From a checkpoint of a small contrastive image-text model.
Data: 195000 training examples, 2.7 epochs.
Rows from block 12 of the image encoder of a small contrastive image-text model, named by matrix and row number. Rows with one number within an expert belong to one neuron, the router's apart. Each number is 128 + 24 x the weight over its row's rms, rounded and kept within 0 to 255. All counts start at 0. Numbers have three digits each.
After each expert's rows are labels from the 100 images, of 14976, where the router gives the expert most weight on average: "place" is the part of the image that holds the peak. Only what is clearly more common there than usual is listed. The data: rendered made-up planets.
# router: router (encoder.blocks.12.mlp.router.weight, 16x512), inputs 0-102
# up: expert up (encoder.blocks.12.mlp.up, 16x128x512), inputs 0-102
# down: expert down (encoder.blocks.12.mlp.down, 16x512x128, transposed), outputs 0-102

# expert 15
router.15:147145105142113134128124132146115128120122097115124135115169139122116119124112147104157100102107103152098106105135155154105132191150178118133177132138067152140116144148140108124085147124105121163181159124101129127073139122169162116141147094110079131126125080144149129130123109105162075113141183105100094110152
up.0:134169131147117173130118136132123156142054083140153127106151100126136134119101145115126127124132103145143096098129128187156154111146131114099161135125115164100111092132176146131116107160100102150125153142099093149114110100116117118127122078153074121101100108149130111165059146095173087109158135103126095112135
down.0:143125122165118169132119143143170137185107089137162145128099147091112179101140123110143142155108134165145090141145143127104110124134130125120149146132119130128119061087166092095133133151105157116112129147188101126115102136128122137099128083152138128114150143120170096099119134118116082121145084127148131149177
up.1:140175132107132162101096103117115140135099149093127138087115124154149088160109117126119174157148139142166087133139115134145165095151116105097114140087169130103153107161173138152144135142123106104104143166150136131112089106109164132160153157151101111120153156146168093151072147143150130159114155136132149140147
down.1:154176122135111125153145096166137111159082121137130154130099144127104154088146118098185129117118131160148134129154164144149093156143144101140140147161124134142114084134120099100101121130135155137146107159102161138142111145122114140147140108097111142117113161139121119157070135124085125129152136113166108144139
up.2:145156114127122148135114081152126152151088118133147150093119120123148120110098134136126142128112092151145112131140134161163160128138111073134138135096136158103101083124153133134136132146093106125122152149120090119131105113109130133106137130180142155121122144143161080163094162108139122125162135109132129120123
down.2:172156096137155135162129102137143101133088117132162142116087086154112140134129146127149122149125069171103097078143112161078125139149148082121126132133130151104109106126165129153157124116143125146108108149125087133098109151105113126114090086126122120110104135132159127162096167147152078159145105104131141164157
up.3:134077136129152096131156129134137104113149116123137135115135145160149142153133158151141128109138120130136156128170135112089102143114124152139138139130110105126157134175106121131136130119121138136136163090101133117118129119160151105176123154127133100110115130143117162117139082081144144120114118133133124108130
down.3:148182160080115158130142128120102144153153145120111116144114127119123089124142139112127161122093090116170123148128094140118150101112095128137099147108150083104133136136115119110135121120168150074141151140123174189162140109159125132128160161131135171151165142131108168140147116163100075101110110161143162156125
up.4:107101100109159103097134105111118155119127119084127088130102134115129123161136121148087119197157115131167142164134106112106138091114108129097102153133150134111120140152127122168129116144108103152117122102136117120132108161101141175169139142140208164138110127149169131132125146120096152156170109147139146147103
down.4:131139098136114130131124095125151111139168144087086138151106110138074126140108133105090100156091101112134111117142082099103112115139141092196091115146127158110107079124164148108092162146184091126119129164173161112159144137120135118092116148093157096128125112132151099103147131144148126125140125143140149126098
up.5:169167132104131168122097112158114145162087120104155121113135114158145098157127140142131174119130124153160115137165147144124137100123124109127116117132161169081161080083155109132137140129134077107124127156113123168135091099111123133172127117182106118145142129142134098171081126159134115168125132139138115089117
down.5:160126089174110146157120109166137102192101114153163170126106098100121147105125136111151113147121088169120114114154122146113117143150138100146107130097135118116121096134178101111169138124158105154122142121135103098109117104135108126114114108148091100098162159110101163149104146167161070124108103119129101127124
up.6:118109177132087131156109120132102167087157101129110132139166157088088144141131111116143114102115139121115101090108172131139109151139113140182122121139133141148152146127069117138135140166141180114126150127132158129134149113150158121159106157108151105099110067103128183101143115123101083107125149163151137138106
down.6:116135163103090152149116125133069190134141165171103178137123139133140144171117106117148147110134105156112110136120146181112167175179102128139155147148113112132135133178086124087128121140134130141155159132147170111144149138163125072085128114141096136107152136141086152138154110144146098116132149131122094152134
place: top left

# expert 0
router.0:126112137154090171127071097110134142151117123088155117111142154128113109129169116124105137156140140125150112156143140089132131154143155119157138132184154119052160100112111131131143110144132164146063119171159160125141148133117115137146143159158122137113117116092141136144081115149107124178129134177129171148136
up.0:105158149111108098102191143165117117088134101131109133139149104149098150140095147112137133103149156109120084118093101160126135089119099157148136127134117142160087106124117109146122131114168138128163114113130176136145070123120117123139119120117170158183114117153120125070133144126172155112107138138152133119113
down.0:122132130151128148094101146157092109096156123139132137131117103113089108103119145125174152123127125121084145111113140129155128143094163144108136095112130155115130130135083098128148127120067137092098105152142157144151165141118150133158114088136098124123115095129095136110135142141167152129110119130147105114166
up.1:122123100161111146148142138167097110136131145157090164151152132152115155123146122134109090130182134140075106147138140098109070118132072143162126127143117148138098126150118117111134152150139123160140099119098107071139124151142132088135139113121154124118116167129152130166146143102131150115125123129161142181135
down.1:090122136133150158116137120121102121167123137145133139146132133108139146158084140123160137143124095179102122150154114074146120129130140087123140182138063129213112121172139129121134093157102127158133130094139102094131136135143121174102133111118158147094145164138119119109119166118116123080167131092166131168112
up.2:119138118120123102144135168109137136085156082141159108117136115142125128119128127109116110156149106133124148078127113128125117108109103126132085137149122143152131141119175110147092136103097092106150148092089104135124126133083141166090114099105137122107097123158127111138126102090131160164141135111122128113142
down.2:075072146146174169138176154141134116154113123137097147151191131144108161173099121092150122074138127138153110078102120115125118138150129164145126157123078151178119158117110115123131109120124123118150131135142094115099124114149144079139105105133124120103169148119084105099167099110148143129119122089111110141116
up.3:102154123124131129134143131132096126089147168146109145159088123131111143126120111129088111125097122143114140114147142200111139105121136156127152139130106140093130095156111107148134136111176152103104149106105128081143096113110156124083113149141130122145106146132178110121134155148146111139119119147137125132142
down.3:186183109158112168130073132087163147130100150138118096115102184145079118116123132152162085100161128161135154150109141135182096132149148112112120153131125162132130177143137112138113096145156135106144122127130172124136108111132141129139119124051155070148120115142099174098104128123156098082128139163102120131154
up.4:111120145097143108093149139165150114086136111163126140083150085131125171116074152149109118124135092108090105087160127109128134127114121094146139172093081099157114139131157144149137159109144127119155134087132106144086135102119155133117130091090147130169147101176123115125139121171108165125124112105136117111141
down.4:167155151134096115173123183129078115098119114147149107154119085081164170110100119120162126109155115141120124121121163149133102162136088127146120104140108142121111115156100127147133094114123121143138108101105103117138136149172122160112117113104099179087114110129161073147118118114156189151150134132172103150123
up.5:119178122125113102101168169124163135089166084118099145088155116143158170140145121129156112091174116139101121080133120133115105132130115123152152146130079106154094150143128103112072164119141094109153167099093117126158154119135159124133115067102141134134122138163117116126135121081135147103118147115154127124156
down.5:140143154104135092108120152116166133068125117122103122124129131113100151137122122112153126150106135128144141109123127097095129130123121105127130118150088119131127096146181096151089147109084084135155102136111173144131125086134130092191116169085080128124158082141125111136124102156156145127131120154141102106134
up.6:150120137171072132148108071136083151111118158111090089173157216101102096122143123130107144153101125132123107132112118208124129162139126137126102122150180142103130082126121155139077106097168167106087135141118135122124139100135137112134131148126131159113104109101164148115073103140120099125173143147139141152138
down.6:172126149152112135141093087124082120144111107169145100131140120150100091106125079160155138141143176082140142161115152123127151142135108152099152133130144110134138112145131111163129163178152161104167108160157135102124136129159143136134136137110094137137131121142144173124088132113157106080113118104115107126120
place: bottom right

# expert 14
router.14:107146096135101147125092102117086098128122141144173124139124133094160086182128160103092157153158142168118087155111125113163144127134104087146182139143156121102093164148110113126097125145109118111134141093106106090161076103142122106098136100108121138118126161118153133130128191130126123112123144089108101161110
up.0:145098164149147127140133111086129124121171129152164135147157099109145130111124096150123135173115151124158140119170138137146144143157150135112109102152151155138149094078125159138128148109125156098075124122116098143117147148082114138173120166087116120182103099138167090154129124115120128166125154166084133123130
down.0:096141131101097100128105142115121139149182108135117142153105102123119144113124120158103118110164144090094112125075139131116150137110161135085101108121167117126131168158120122083121112138138139151119114087126135111159135145144108144111153128152169153148140144167124172148151121101133171111101094118101134143103
up.1:101103109112132115122165121109113066112125113153123113142122100111117141129119114112117075109173121132086158126128112162111154145142159116149133152112082102157096139159127105127126140138122165144162158114137120075104149127132149104110131141082121139107154139079138161134167127129156136108118123092118114133141
down.1:088140094109081138137107141139152128103103128142136086115074138140116120164112152134121146163122162129111124122101137102156128084167113110125140130159112108167133169151187134107115166111102135116086133126112097135160117112103139099152142138142134123121146121161123151113127143109110126129136145089145120119181
up.2:142153146118138107143140098161087109130136084148146121146125104117126118116133123114149167137124120114119107133115112093119089113110093122163137120133169149118098144122070151140138079135145102144133099146122134144146122138152127148142147158129178149152135136205136104136158111161097144111143140148161123152095
down.2:121137129152125114098134125112152126176115102139108117101141139106129148119109144146125114131124085168112098127159101143147080139127099120140159141151130195117106127133137082067112131131122110156149094136143125091150140136114130156110141139181174170141124127137132147127089152147116139125143117134144110139138
up.3:121141160122128115122175130135137130136141106113096137140106126128127173124139090107119123146117143104147153119138140110137144113125123116133118161085119147133167145105134134128144141114126144087095108112151123157130122110115161118142074125104119102134128125113114110115131116132115136154134125168161164103146
down.3:160130129092093072142141138111141140085149173088135129094124114107130100140114155167108160129124125150126093173133148152092148110147141136103187142134127103091125124145131115104113149148130151134111151063143138120130104124140118144145119135142127148165122085091120143135102138143114145121101089138129116114123
up.4:097124147143134122142150122102099130142084135154094140132125121133092137116078091145116117139097099139097120112124113093134127086121108122160154176102094098154098149167122130144151111177144169152188090117190136114103166134155137138148106120120151140145137114126149144092154139130137119127116096110113139125120
down.4:105135128092127095115098111138147115097126131156207088102124144152128116139103144092138121147148127127101153116070110101161165083152081115128096094138136128097118136137115138097164109109118112130103128119114104104151094113105101135138127133147067113132138122152115123153132137129153140132131130119091136155163
up.5:117152167130142111104146142125099146138126127132108172116171116138105150134079103129168151141152135135133105144111131127089071124112070155144147104142125118187095124159120149147132120109173115121136091141135167133120133139145137126137070131139160098132135109111097163120121127145122150118111128150158133114136
down.5:114089151118174160141131107121150076155168133145153157159119154151154108122155136122118088175165125135133146168094119119121142109074064147077153182157112138103137120114123128167157154139139151103148126108174126143145130116099142146142073108137147114145163110157164159105150102131102132128112130138139145124149
up.6:092114096138162078110166125132152131140157144130113115131106071156146165131126083146105080163162110122097168124121121113117112098092104140141130172113102138108109155135140096107183135143156155110092112136161125081106123174080170129113162172164145140160118139159153085122141128125148156152123119133128153129158
down.6:143111113148118146112143151163146113096118136130087114150079147113129154166143179129142127131150114154143112178125099086065127110121129116129162174131141110099102151112107150190121117109113089135154064167130172162154115121112161122130118146113139145134150114119112069130149077101120158102069120160148148155114
place: top left

# expert 12
router.12:067166135080131149141119145122127126108126109122111128163127093094111154143119094122134133160075117138114178129117123159103168115130122093121144134146104131145135123127154106089108101152113108130134154111113133139074148165110118106171117133146137126121132107144124185084127116134066141073117112116173153160144
up.0:148161147144127102122165131169096158080125159173093116120144133109116154096117136112087130098124148138123080107135098147152103126119113132147139118114137124112129148129081096124132148114127138129124127122127147133156163124135131130076151154126184139108136115128133124110146126120131131127187112163123146127128
down.0:064112141121122158138099108169120112143088171137150186158146126128161143136093121097082183105139196175122093130117164162092161165126090140146087172121117075116118140156116102134088113138155109154131149108143130121176138111173141123129130106134116100119169080161141125103136092157130124141135137139130125100121
up.1:175100141122140110134151143150111134137134124110097115143129156126092145093105130128141145150140124166096151155144122124145139128168144159158150131150118132171162159164099141178125185134133141124073136150114132118133149139089114113168119109172130124111100120133139144119123170124104150095155113163124099140126
down.1:144141112113113120115078094129142132166120137097158155138114144147122123106113100172108103144143151124119152149149136141129126173166163124118146096155148119156122129143061119126111111119125162131138089140136122114097130128096129081139149116124117090088124093111101120105109146140108128127161118152130124105160
up.2:121108131143119112130119141125099138113110135124125139124183167105147152146115130125085111133126128154098118168149141113152149089138133101148125115112144105148157145108121128093110110169160157081151161111153176094123104131144146096086111120157148092136060133140118112115127129123129110118146174132117109144116
down.2:138060173112134112121185133105134166125143173115147162131112163131107101157127127108162162161156117094087113117121118131111136142144102156128145192130155122121150157138115131126117094124145094152125132068141163108121159160115124108103146132104107129105110156137144111117182133147159090113169132103139167146120
up.3:116120113127185072148152145118145145112130160126060145130135094097148143154140095142143151111150204110153169151137129111121129120103127121123133126137105126147109126141136143142177138135115130152156115131182128118147180140128110144175110115103135098136109141143113092172158099141124139129113112136142138128093
down.3:178125121083151114146121191135119143115088124134103136169151148154122138158148138114153112157155112114115155127109100094088094157141129148144140143089137131143168097121138130115140106123141112162084121115052129122105148148180124158113123169108136114093129128177138136151131131142154132128140101135146132108151
up.4:134118131087103107149172091123142172147136124120073162177105138121115133084117101163137135106137125130126122130181106132105146108142134115155148124104092134117111124144123117114136159108132114131150119134127126150110111130166144112108100116092112104155113077127098112140113108181131137151105118118166142102127
down.4:140151132139126142133097139149180129123134133151189136150151101150139110133130123135137111134129116127128148128138106166105148117123141129134135128111174099110137139142120126154147126148133116150150153116162110147134107093114128087146137152109084113109102155078120148155108138126148116109089131119111139122140
up.5:129072114095137122072116118157120101153121134121143130131135137108118123132131140074109114162144139132159127181124131064155114151120107105148131115126075126154090134154140126126142147138097141106079168149118086122139088131112139127097166080108126160120151104106118116086130127134116188110143134130153117143104
down.5:119127086123157121080094125135161131116138164139091152111112116138082130081135129141120158091136128150125129073094121103095159127127157174113140090139133084101162142066166156129123112151129147132155124130131125117121138124125157067157131131112085148138180157085165058118138143125115131095160081114119108106133
up.6:147075073103156139126159111130134138109101120184145118152145153141094131088142123174146153151093138180105135107183089106091125134120165145152108148174107130108144123134103098113094141141128136103093138129091116145088109116077146125129137105135144171123123120126106128151092107117116146155111144153152133110113
down.6:147157110124088146139103132155143088167114133113134147148108146073076100151127125172141106142102112151108081099122155098122098140139140083106142108129129106117140126099148129115113163100109128130123152109117125135134173160130159121145131120107154145111143095162135124111132152164161100148148139099156142137104
place: middle left

# expert 6
router.6:107136115121124098122138149115138146115141148107146134124125113126150147103110127176129120106128114101168121133142152090146147116132165159069115142103127091105108137122135082115143171133106156122156150125156144108091134134106110123152121162152082102129154098085099135109134099109126158149085144100082140054153
up.0:172126132166157121138217156139106116125141192157061176101135119155094177110154136132100102104124105128114120115151123136100104141127134161132108145080075091135120109144104120106149157129154124144141155134130139105113169156164097122146096133102127108114144155149145082119143131144122132142133102180147122153122
down.0:122114178168135111131145141117134123144163161124116108186130119134114106108108070112083119097137144130106128110108119097115078104121126187148118131125113191122181107104131124107124113145145133147139111153116144122119134123149149099150118136120133119150173093113099126129133093119140120152142127158115138149105
up.1:078160171079097127101133082117106139126097136143078125094137123130083109158107133088145186116175134143099101139127122115119117103098161103149124169099149104152107171126128119123121137142133102132118096151096171141133106115132160124148131105093124127104128144132096106148150132109117122114132098117151140129138
down.1:143138126118118145132137128103143115118148151093136155126096123166147113160095163146135104119152183111124124161118104119115136147156133108138102134096101082101121095133137165156134091120132142143086115130130119172113107181130132125108139082126107100086147134114128120068143137140118106165123127134119171185122
up.2:073110111121166098113077107111163113163113145141129117096112112120111109183144093167055125152135097153097136116122126102125177098097099127139141138138116121173123152106127110117168132116129128134120112088090080114112114145084176131110111116114193139100107131140169164176138164130124149146145104156123144135105
down.2:105112133120154111114114137120168105120160134130137080140113131114144127161106126116158137126113106123157136146107093094108156099149116141112107135128124112120132152132175169161171140094079138115133096113149151127154119097103137111149106140160117159153163102147110108105136138137143124138128147156102151090144
up.3:119127144122112132127154079153123133147118131120113125124118148098096140192179113108123145120153110163098128101134129165124135157136140110137149157147120164134116145132119136134079156126124106178106184088103102113123136173148152124163135133124141160128060125131143126180148103141084102158144139124154145167106
down.3:106158129143127136152097157148139137136158136136122127159118120167087139132148110119136114124143103120122121137082134127133096117148156090150134112135120135137129134138108153097122128116114153157158140135112117135135136204136112105122130138112181096062100132146101102124139122150132101132150116147150144131148
up.4:094105120149093151141092138167131152131134120100140104150153182125133123133107168115129137124119130149103136111158089122122101125179107110162139127163133147131097113125131098151114091129136126118116105092130114142155086128108092152113143089149144151123088153126112164140123138165120116090141131122157073108131
down.4:122188151140121167157157108120154129142162127130118145099122114138114142138108105119134155137102092112112110110143094089119130136152120145115153132111109141137144110141094171132153147133158122137154142159120145125144123123156146127154167166106162138120127151099126153154119104201134092147168127096142107126101
up.5:132122104132139131131145131136133138122110142080099144128090105151125146150130171153074112144159120175087110141136101127135102115135116119116171114138130137128091161184121105098159146158137093150113085090063078132117112139122117083110117126123166121108071130128154104194129148081109136126139128123147104136094
down.5:138158150116122133099147116129132147127151172167110106143138110123147120141121098092147151103176119123138172109116084074083100085139112140134103133082148111149130156127116169127158103155122118146184115120103116118143132154137119141122105144116073115106147120116108105175136153120156115137152140157141148147089
up.6:104111137098150152122164123143135170121126135116107072148095148143145133142124145134097139128136114151105110184120062117120096128131106094120132121104153137142120147150118147140149127167101098113150129132128129139129129149120110137158133132116118111145090150132083068146127137117100117127086125107142126163110
down.6:151107127147134122124091096151124172161133141128136120117110123176149105085132129153118116127153132139089141115148097117111119091138093122128152114092117150144139141137137164107161146186152096106173151131127149142140143176099164103129139129148139093095155144104116103131118168165121148119139154102130134107080
place: bottom right; centre

# expert 2
router.2:119108135146170123117154165162146107123094123108121119157137138131121076142107081168135109127132185119136157152109166152115126141179109117069110131112132113172125163104146121101152104119116151138146134136154150157081145096096132127147137140114117137134129117140139135140189160147132102113118145104098149134141
up.0:157133132127097087132112111152142139087140089142111144153156124114113117098135138136121140160091063155105129074173132151158160049160150081178178115113118110103132136149143106094177149115158113143125164104134125134128150140113132101147114100105086161096096157111118160153061146167092135131187111138117136151110
down.0:084080098151139105142134095112143128148152169101106148123119155125128181160109071112078114146109107114159123137148148131134105136118111162144125133135154102081116113103144132110107129137098126125117157136119135142127150119105113113145125168156156061133138124135107141116076146124112146127125076139142127100116
up.1:103135175131130117103117130105104128133089146124148110138131149160121165110137147151130163132182109121152141138128131076132171115126129068113132141128106102136128136137091153185136143106116137125078084127123129120140091139156143101148127148129142121141126092135144095183165119131127103106118121153134136121140
down.1:135141134134140140123152111121118121085123090152119142086141115113132131105150130155132152115131152124146116150110132104113153124116110116117181124129130132113129138154092142147139154121145137130199143123111110149143156111178214160159124114119128112173109144139137125128106122105138137135160119141126120122141
up.2:137137157118123114136101121078101125114116128137126112184120125134117127141127115107110116121115085128120096112154112140119152094162157182112139174122131115107144154149150116137151155125114082182144194101133136122112085112139094140088169078151137134122115093131139142135088173104120103172157125120160129133117
down.2:167139085071129137111166161123119137166109107132111160142148175183156124106099108144161139111137131089104112148186139125138127142127151121134124120149126140124100133117160082126120091194147126122131127150127146176141080149111095132115124117104130145102109182112124131087133176138159154107159135113148110093126
up.3:083138092134155153133139117077134149144133102116119106144098162113136184111134085101115149159157127106111102158164114152152153126125078090122108178107149133109119155130113103146099077153133129071129123144152128128132118104151117166177124128117108139113119117094107124119111144149117118142145117147156152167138
down.3:121115128175147134122148163113079148129138129135168127141091138104098166145148113109159157118159127110158119107107118079127138094164126127171155129109153124147120184153127168109122091142098150158190141109116122139110165151140147149159152085107121139131140148137096104145136083099111145133138122125142096154096
up.4:164185123150138090132178173147140110110144110133138157123136155144113159124143156109153117138119121089143155119085115138117129148121120113112066165139159149139137186146123142114139139112094094115137153147129102115148151133112134166119136110148125074129129162157122147105142124074088165131118142108091116186136
down.4:158143116137098181133107113137114158140120117128135164143162120147118131149134144133125141121144123142165171123125169119166121132141185116138070154122090062083111105145140134125119113132166117116117174158111136105126111102136137138095095121142143150119127121171141138164131122139153135156099112094135106124172
up.5:130124093148130111101082129126125145141116151125124190121117106128085152126106112173112112146083115156103114124138127085134115107092099097144192118146117138146153120107149134159117142173155167126106152099115140161142093156094127139162166099096144139129131107115150163128119139106127146144118152117156117116113
down.5:144111123105115121157100127162115123149144164112115092102136148129134155139097120088162146111147115118109069120113127093148148109162098143145150124147172159158139138156117085116133143159124129114072128137101133085124082152124103126164147144139121145151106126139123156128119117124144124133156121136084147119082
up.6:157161114082108140149160155117082142152099110157112091116134099150124123095123149139099091138112128137103150114172118130113118122112167128131125143129122119082145147153101125142101117130145124132126144130100153143163107133105119126141127088102089122118115108132150134132100119137098125137112133148116122077145
down.6:119145139154125160081104129115108131178104149126113079052135106134116152072126124117125096133141107096110153136099115138147074090141092136143114113111170165112110114137153149129136145128109132118090133137132107158141072082127140165108124090115131111152123168130086121138113170113120115123126084119140145101123
place: middle right

# expert 8
router.8:108107130139130100118172132147133114160137130133156137138117122156163142134129154132110120115132123118084112153143117091142100141091131151143081093092116077122162175140107104075172155144129103138169119139147143119130123119125148127111117121153112124151148149141084099135176124102126109115110132114131102114143
up.0:127092099131133101097135118114161138108120145096122094113119123145151128081116143195065101119143109131125164138122126122113128098073117172126094150170109126136145149148101090091154111122138114134104158114089100097119079117077150137114090133140153102142103137153148134130130121104125154152109133150094144140092
down.0:129123157122160119111125150130051107107101161148077144132133156142152149110106108118107078084141128143104088117169116139140156134119108131138114101124120142140109127157118095073168113143138122182128148100118139094138094168130150161141145163145154129068103162138089056137124156113137078090114082126147147188091
up.1:128165082129115162138129100156151134110132134087117154100124130109090126130131118149119113157118117135127132115141142171124169146155126122128158133139112193161132108116119129147091147124173151064125103112135122162104121156080115136123118138098181118147070102115150148153093077149093163165137140105110140119133
down.1:162148142115143171113102149128130111092174123097144166143176138092120123170110111112137117146138119114142112158117121194186129099128117116137166130151146080112112135114146181122156115151111119115123101169078112106105148143121122123139155117138135132167109123096137129127113091139139060134156144134113117095109
up.2:107117127103160093144140161108153118109130126147183121124128079139132148136127156145101080109116132119112149171144101156128135108139136171136104117107119089163110144160144161144127150117140139089160124118120111112086135132112126148088114077126131131117083150122103123115158155090145170124118118107123090114110
down.2:130094169155132134137154170151131090128127126183091133163143140147122137112127158102140108091160146095111155114140091116121104135177112148133116128109112112133166103102118142087166136132111077146119157140130105107130123102136164166114105095126096081124129145089124092138155092135176110138120073137124151132095
up.3:083102058094137129124076104126156103135155132106183125104142118119131129119139108162127110128126128130131120101114120133146161159132113154115179144197129147143139145103138128119115141111102135134123134106083103107082098164122096112099149148101175163112118100110172168130149120123108117107143138103109144113136
down.3:134103151122097098096110100123163124165122185150168116083157107160151143135115106101145114161097103129103148133147138151155107131140123108094132122112158167140178137123163145137103132137135117102110157179122164130120134145137128141117122130136092159130154116127101127134158134106115155131141160135112128132097
up.4:101099138138160092139118110121128113138166109173133088116124097113182104128122143114090094143126092127106153121181094136055130121124144143144102151110110086161132151143148112151133163137142174122107116099089094124080137110105183162160120138139103135078140142123140139164127132116091144137109118161132128139112
down.4:116081145128166095096099121141087110134146113154083086088176112135137158130086131145128099127136168097077155142125134124102125090124120138127110107088165105112117088122146143093151105116143101115140116165110123139109125091172095131138108171150084165120098149157107133148136166138115081098115124116137144146126
up.5:115097103096143112157092111133140087165121125113144123133125158133158103170153133099109107122174115176093164131138128109084114191116132145147144128155129167139119155132143110110166157108094105135110098089090079093107104138098159119120171122093138160130155145132180161179160146159128142110111114108125128155135
down.5:105117129136101169116139112118131161153115138145139100116098170110127112173100154149119137197128109117141079130183093117134044130129127099123112131121149107167162119115167145103163113156110144150131066126139084119159124108084127098138142183114146185115119144151143130139125192156107125127175125133134166137119
up.6:134106108147150122093113135142152103125114145125153098146109102140149125079115106159076128127134114107099127151140131093146118119086148117111048142126139139155153128118129122134160109111147152132133121144113104079110089105135133108108091107155111109144113114159134137108155079168136109152128168100150161139094
down.6:119146120130147135123114153144126120141094151124122180122131139108097163138108188132146161135101116124124134094153119115143136098117141099131145102106114175107132121163109152122148133154136111145075137116134133106134104146155113162068133113149098105118103145130113104143085132169154117118157114087113127189108
place: middle right

# expert 13
router.13:142115123138166130123148143130117135091148108133070138165128141112122170130077141125138148150164162115125134134115133115118086132133081169156108156150113128140102099095140139127088124113119087118101124117139099117164145147108124131111115139090190161121087140135133088150147113147115130160153105166170168161106
up.0:111115119121100157148107089131140118135144144100147092148115153127143110166144130114104153141135141159116109165142112117131125149148116097139140124145149144101144152130116114121129152105111130132127123084098131083158136144118122121132148150133099139135155157100144144130138134123146087125177168124091156160146
down.0:114126170147113148145121110121096141115154124120121132082128112091135113154175130094122135111085096162123107085130137149151130119139085070212163142156130158135099123115111118135125156142148155148119149166130148130151138121142145111106139136137157151113135153103155120163122140175089100140148137094158110169121
up.1:121103147134113149126087125152118103143121101100120153087133132138103090174156106106134131140115132156089150133109121115148144165129098150145158139166138118160102183109118101082141114133108118112144128113112098098144131106128155136103157129106133100110179141090116146113173121084148113096160119152145088145100
down.1:146131156128134153126111146108135139140158128182095138157139181091103070155146172113123119120069111160117125107125069135163150137150178170101124100073085174122128119111152134154158108111101116123152138135125169128109111119153199131146115138115075118087160110087124136151142140120122119148147153093110096154133
up.2:096140139098135120145134142134080134087131116142101127163147125116094183136098123109109121118128136134108105092090111137146113143132067129159114130148124122145092124125107169105133093132163112154153131114144130114161122127144105139096118104095181170116099136161104098111138125152117162094142102138181114159112
down.2:147149170155146134125122140128112174142123115096105113168132134174159113148133130139121141137120119110140118138120132147110130124111147134098105117115137116156179087114133148101182117119148135122082157147115137110174142129180152129129140141128098103128156128127126128150108103153140078142102144146116148120124
up.3:119111118162101167168095120118154133181091121113140133120099117126095107137126112116129140157133107140114113136115083109136118128132129080144171155122118104155122146145177140137113090178115129133142077116137105112091144116142119173130121137152137133112123137145149135146125171094112096131154117104141131136131
down.3:139113117161143138120098129156127125152158137086140131130122156101114103143128139126152117173107113137135130088105183140146143127144138138127185143163147122169095083108139145147097143122101150077143100123135096118146135185105130124116128163128168181133156152118114091114120181147102125136116136141108117156134
up.4:126143101145138100142102121110108125139099104112105140099125135111103169144138130158129161183131114125096111111096133122148088105096112109143166127139104126175087148127143171141087120117141139156076077126110076137140154185142146177137118126107181163116078132179149128173119159098094161117154145110163158137117
down.4:123136128126091154129111143154082196109162129125131123152146149116130119151105142106145158136141117097124125120153100106122070127138147119140135100121137130113134150091120123117107107096134114120127119130109162139149148155137143100141151156139096143125156167166115100164134096121135117147129102139149137142161
up.5:124131111151137135138159145104087129103088104185095142119122124108101165107130125153090107141134117157109113121106124133135146087137092119138149161156105108161067131156120131185110074144177143150131108085122109132140107136095115146112119095109209151081087128158163101105134153119109151125131127126162158143133
down.5:130100146133125134105142150153094148120119142115118154112137157123134163134104194090142155108134146124111158147149145109113101114103115131114112081112128105129163107134100134111173109102132087108113096137149121128151117141113124135132113148132129116109126139166077097107137128137111109148106137172137154184146
up.6:150135130122079170156089136140146121165170142129133108142135106146141089100140141109104066092141084124129117127133126097142154123159153124108115132139133090133084141150166128132126165164103134170172089154134093102124135132122159151174131130139124159127179140107135170115125127126146109136153107096152121128124
down.6:130128101151140115197078087123143172149156159159114139111124161133158126114101112144106129152098137135097116147167148105112117183115102145099158140123120128123184120130110117152146102130139110132106088102178169145128152109118140092153109160164106088129095119137145125108126189124113124138130129077137101103145
place: middle right